config = dict(
    model='image deblurring model',
    dataset='drawings of small networks of dots and links',
    train_examples=195000,
    image_size=32,
    crop_scale_min=0.8,
    horizontal_flip=True,
    translate=0.12,
    color_jitter=0.2,
    task='deblurring',
    loss='charbonnier',
    arch='unet',
    norm='batchnorm',
    hidden_act='relu',
    widths=[96, 96, 192, 384],
    blocks_per_level=1,
    block='basic',
    dropout=0.1,
    attention=False,
    upsampling='transposed_conv',
    init='lecun_normal',
    residual_init='none',
    optimizer='muon',
    muon_scale='match_rms_adamw',
    learning_rate=0.0015,
    momentum=0.95,
    nesterov=True,
    orthogonalizer='polar_express',
    adamw_lr_other_params=0.0029,
    max_grad_norm=1.0,
    max_steps=13600,
    batch_size=256,
    epochs=17.9,
    lr_schedule='cosine',
    final_lr_fraction=0.1,
    warmup_steps=1360,
    weight_decay=0.1,
    adamw_weight_decay_other_params=0.01,
)
Rows from block 3 of a small image deblurring model, named by matrix and row number. Rows with one number belong to one channel. Each number is 200 + 40 x the weight over its row's rms, rounded and kept within 0 to 999. All counts start at 0.
Before each channel's rows are labels from the 100 images, of 14848, where the channel reaches its highest value: "patch colour" is the nearest of a few named colours to the mean colour under the peak; "top examples" is what is common among them. Only what is clearly more common there than usual is listed. The data: drawings of small networks of dots and links.
# convs0: first 3x3 conv (model.mid.0.convs.0.weight, 384x384x3x3, each kernel summed), inputs 192-287
# convs1: second 3x3 conv (model.mid.0.convs.1.weight, 384x384x3x3, transposed, each kernel summed), outputs 192-287

patch colour: grey
top examples: complete; red dots
convs0.178,152,261,269,134,255,175,215,164,232,165,219,222,196,225,224,124,204,181,243,212,172,246,107,158,171,253,171,285,202,209,109,174,229,135,294,193,154,195,174,168,149,196,223,172,187,187,284,214,118,229,248,192,140,186,145,212,202,143,221,123,186,154,188,235,132,192,223,216,132,203,267,278,201,161,223,234,220,249,195,183,199,196,215,207,152,214,260,202,147,184,229,175,210,184,174,182
convs1.178,188,176,185,188,206,172,181,249,195,282,305,168,191,234,184,305,193,243,232,197,147,200,178,145,200,218,164,305,236,168,192,213,184,208,190,196,182,172,187,217,141,210,196,168,201,204,214,202,265,213,242,155,246,190,163,179,227,180,218,214,237,201,155,201,306,201,188,229,170,279,254,245,217,142,316,191,206,228,210,207,237,189,196,217,184,209,133,220,171,210,182,203,191,234,202,179

patch colour: pink; white
top examples: laid out on a circle; chain; loop
convs0.342,191,201,229,205,242,255,211,236,210,90,204,187,181,219,113,206,260,121,277,149,242,159,247,224,270,156,216,155,169,246,245,249,192,194,201,230,239,266,148,178,200,205,202,159,223,190,162,232,240,177,214,181,196,192,160,202,216,176,213,145,195,104,236,249,176,219,218,188,175,216,208,200,225,260,196,176,173,200,161,243,187,152,252,243,146,141,197,239,107,202,225,174,162,221,122,206
convs1.342,216,224,227,225,167,272,235,264,260,260,215,215,156,231,197,148,226,133,172,280,211,222,214,193,175,169,221,181,221,167,246,159,192,202,247,196,257,222,278,171,184,187,110,189,257,221,166,210,270,230,207,172,163,156,236,183,181,161,231,194,183,109,197,171,186,187,240,163,163,181,232,250,200,217,229,313,175,195,177,201,161,180,219,115,238,167,205,250,209,343,157,248,207,141,203,191

patch colour: pink; white
top examples: chain; loop
convs0.305,199,233,177,191,185,242,218,216,205,257,264,205,227,226,191,207,222,263,185,312,201,222,238,188,209,157,193,244,127,252,171,185,204,217,237,233,152,295,268,181,214,254,194,201,211,234,273,291,214,209,168,207,199,221,166,198,200,204,194,220,336,217,200,166,195,280,195,229,230,249,168,157,214,191,164,248,321,213,185,210,154,198,335,213,208,185,151,193,161,128,213,236,211,270,227,149
convs1.305,221,145,204,275,172,195,212,187,237,159,189,169,175,223,249,190,224,245,227,173,194,194,200,199,144,185,274,252,175,188,223,154,222,204,198,167,204,160,199,207,201,306,194,210,215,315,234,227,327,227,151,192,242,264,248,208,208,161,216,240,169,178,208,192,247,161,183,146,196,219,203,194,225,189,216,195,121,227,220,217,189,171,206,204,184,144,206,217,205,239,229,227,63,173,234,237

patch colour: white; pink
top examples: chain
convs0.284,191,249,209,175,160,180,166,190,254,209,165,193,207,154,143,203,227,230,171,216,160,91,234,182,230,208,179,169,212,185,141,130,166,208,204,209,167,164,68,170,196,220,148,195,158,241,122,81,174,182,168,203,187,187,164,219,192,117,229,258,112,178,190,121,170,160,180,138,208,148,185,242,215,217,140,108,135,106,216,200,206,119,195,229,106,151,222,219,205,292,195,204,217,105,179,205
convs1.284,139,242,192,169,184,192,198,191,174,116,243,226,178,144,153,239,182,183,238,197,253,198,129,178,221,205,128,239,265,241,170,179,244,166,191,243,153,182,228,229,154,173,156,169,288,195,176,219,177,259,226,172,183,174,283,166,236,164,194,203,160,168,204,257,241,205,212,159,185,206,218,147,225,185,169,198,152,229,102,150,166,261,191,191,130,103,215,192,178,72,282,160,156,181,190,249

patch colour: white; pink
top examples: loop; chain
convs0.355,197,164,252,173,208,198,241,213,181,199,194,233,146,225,218,192,202,138,206,257,266,170,251,198,229,162,295,196,216,124,208,151,165,234,98,239,186,179,178,175,203,255,177,236,218,228,220,285,215,235,190,182,159,203,144,194,164,171,170,77,232,231,235,124,197,214,223,217,271,229,191,212,176,230,233,208,270,232,176,207,185,108,279,196,185,206,83,182,186,282,199,200,219,197,215,184
convs1.355,222,230,206,261,171,198,230,220,233,187,220,217,232,193,115,207,197,263,164,261,180,168,197,258,189,234,275,203,169,186,211,170,252,202,234,153,270,216,206,161,162,292,237,232,203,285,184,204,208,254,246,246,196,209,191,225,227,213,195,185,244,185,226,202,198,166,155,188,144,233,214,175,159,251,205,235,208,187,213,225,207,172,233,210,145,196,277,292,170,277,196,293,191,172,227,216

patch colour: black
top examples: two groups
convs0.290,263,217,269,155,248,223,185,100,101,183,260,143,144,221,235,217,218,269,186,215,122,171,194,207,155,232,180,252,222,254,236,172,217,210,236,219,184,248,198,232,222,214,180,151,128,187,200,195,178,86,155,179,194,203,106,203,198,261,124,194,206,191,222,165,168,188,171,219,249,148,209,107,214,252,168,197,206,181,228,212,220,298,219,193,201,236,266,167,150,247,183,208,222,238,209,190
convs1.290,199,190,171,207,141,182,210,140,202,185,205,207,185,58,191,133,200,156,155,145,226,244,197,178,208,250,257,196,134,175,214,189,153,180,189,124,211,180,276,193,221,293,179,145,183,258,198,208,206,182,210,218,208,211,144,197,241,226,117,261,230,198,216,148,285,211,113,206,235,200,219,242,194,190,183,186,150,171,192,144,207,152,146,224,246,159,133,208,195,187,196,125,205,216,165,212

patch colour: white; pink
top examples: red dots; loop; chain
convs0.98,172,195,237,207,278,225,195,161,128,163,205,257,225,166,230,172,207,314,149,248,179,166,261,202,130,193,279,221,219,190,232,225,238,250,145,240,195,217,128,136,214,191,207,231,146,201,222,311,240,183,223,171,220,178,138,211,191,176,225,193,238,163,207,174,122,256,164,243,191,185,177,141,172,268,179,306,307,204,127,216,176,209,222,218,184,245,216,130,154,250,194,236,148,232,157,205
convs1.98,189,245,190,150,164,192,209,148,185,187,171,186,141,188,234,192,213,206,217,203,207,205,222,162,134,252,210,174,155,182,220,182,176,185,207,179,207,272,250,183,201,214,148,124,218,252,214,250,185,187,242,186,201,218,184,191,230,155,224,193,213,213,181,202,213,251,225,181,165,272,192,209,263,317,203,187,178,225,157,151,187,192,240,180,213,224,257,247,199,345,243,219,175,149,219,300

patch colour: white
top examples: chain
convs0.110,180,158,199,165,201,232,227,138,186,133,161,224,206,81,251,175,234,165,166,248,207,242,169,192,161,247,207,258,234,221,160,143,147,218,155,142,209,173,216,238,129,184,275,217,234,199,226,179,194,239,248,171,230,185,252,203,134,207,157,187,226,192,212,250,209,216,184,177,208,190,110,196,196,207,243,213,124,178,184,235,136,163,218,221,178,213,202,224,126,189,169,157,180,129,172,204
convs1.110,222,223,162,167,248,216,228,183,156,167,178,157,155,184,144,218,181,164,166,176,198,258,248,231,289,172,149,172,158,216,205,224,206,234,174,186,224,206,179,202,247,179,192,167,208,240,177,237,228,190,168,182,236,210,332,204,193,217,193,132,189,147,220,184,252,189,205,175,187,251,203,137,205,162,153,198,304,151,276,205,200,284,205,176,275,125,214,154,209,148,175,293,143,192,189,270

patch colour: grey
top examples: complete
convs0.335,275,208,216,145,185,132,251,207,229,223,157,136,216,194,235,229,197,221,214,173,273,53,160,152,208,141,205,134,176,170,244,177,184,133,164,228,217,204,198,197,153,223,153,197,223,215,146,205,246,191,223,207,90,154,190,191,194,166,185,161,222,257,191,248,239,191,214,168,195,197,196,257,183,138,225,204,219,283,181,202,178,231,209,184,237,194,202,204,185,158,173,156,170,231,161,190
convs1.335,213,239,178,215,232,180,151,226,154,180,230,201,240,261,228,217,205,185,227,205,263,130,121,227,193,204,214,256,215,145,248,213,221,272,215,165,219,209,216,172,193,195,155,163,192,166,217,266,193,146,195,247,253,185,223,172,222,248,207,221,183,257,175,175,280,215,232,211,180,219,200,246,225,205,209,207,183,253,173,222,253,169,224,203,165,251,233,210,209,193,163,154,128,225,170,153

patch colour: grey
top examples: complete
convs0.248,192,193,131,145,216,143,215,131,182,124,127,107,189,193,164,222,172,204,218,144,223,70,169,180,214,153,209,103,200,200,105,226,191,138,257,87,238,184,187,180,178,143,254,223,146,201,194,192,191,240,223,234,210,154,144,159,165,123,187,138,180,239,162,241,122,212,125,248,141,171,222,320,182,157,243,192,197,290,176,198,128,188,233,232,172,224,239,221,147,165,220,219,170,191,200,195
convs1.248,209,201,208,208,188,170,226,209,186,222,249,167,206,234,187,179,240,222,267,177,230,158,203,226,191,217,229,263,235,203,223,229,213,215,194,252,136,238,202,209,162,253,205,157,266,169,207,202,167,187,244,183,254,183,198,161,212,150,190,176,195,155,218,219,256,133,226,209,171,265,316,280,202,168,301,171,162,222,224,202,251,205,251,282,152,165,205,177,165,229,189,177,170,235,201,204

patch colour: grey
top examples: complete
convs0.334,210,182,170,188,229,141,144,219,204,188,238,303,216,225,192,214,189,201,242,201,163,172,210,206,185,148,149,153,196,204,158,214,143,227,207,237,174,205,177,182,206,156,123,207,57,178,209,198,126,271,189,251,150,186,205,229,212,196,221,227,168,211,192,224,194,148,208,200,217,193,233,241,205,284,232,269,161,255,255,176,167,111,178,172,113,186,186,251,168,192,234,226,214,213,174,288
convs1.334,246,173,269,215,233,184,165,172,213,199,250,327,231,179,154,121,223,192,217,215,208,208,253,227,215,138,181,271,190,189,197,201,171,206,226,157,189,260,117,255,86,216,148,209,108,210,217,182,228,187,139,188,196,201,254,168,163,186,178,212,196,221,199,190,201,227,245,151,174,175,151,252,231,188,246,173,187,153,223,216,216,312,181,173,266,176,148,216,256,199,201,235,202,178,210,197

patch colour: white; pink
top examples: laid out on a circle; loop; chain
convs0.164,226,204,155,213,173,204,260,170,159,164,204,203,120,162,206,217,223,177,137,195,206,174,248,242,202,227,278,213,210,196,196,196,212,220,179,158,222,249,162,190,138,214,191,202,204,191,225,186,162,147,223,155,185,173,227,115,209,190,187,160,249,157,236,180,250,187,203,161,240,271,233,257,194,251,164,255,185,242,138,196,226,157,261,187,208,202,77,227,187,289,178,197,200,248,205,163
convs1.164,208,190,225,223,182,231,184,221,159,190,175,168,216,234,205,195,189,202,186,154,187,175,213,202,182,249,241,207,187,235,240,161,202,208,185,181,226,204,221,192,206,216,157,263,166,268,203,216,202,229,195,211,181,263,234,234,178,159,215,165,172,178,229,267,176,152,182,139,186,193,193,193,263,215,209,229,196,195,218,234,187,175,202,116,181,316,179,268,181,373,144,274,128,133,231,246

patch colour: pink; white
top examples: laid out on a circle; chain; loop
convs0.188,199,247,187,203,254,201,189,179,195,224,201,174,192,188,289,157,176,251,159,211,228,167,193,183,246,184,199,247,219,134,112,171,138,177,195,148,173,229,213,155,234,119,197,214,174,176,277,292,217,153,207,158,229,147,196,192,173,184,178,168,259,204,212,146,169,362,109,280,211,285,197,192,221,238,183,205,270,229,149,255,161,198,239,235,242,225,154,170,186,182,186,170,243,222,162,170
convs1.188,226,197,210,213,222,198,145,209,196,225,176,149,249,204,157,156,208,213,214,255,197,182,209,232,95,183,228,215,182,195,253,175,213,238,225,194,185,219,214,202,198,210,196,184,213,169,195,149,208,206,260,163,160,186,170,224,152,177,183,216,183,220,160,244,275,136,245,169,183,130,191,156,242,164,216,259,184,151,206,182,221,179,161,151,169,213,239,231,179,348,164,212,176,158,272,225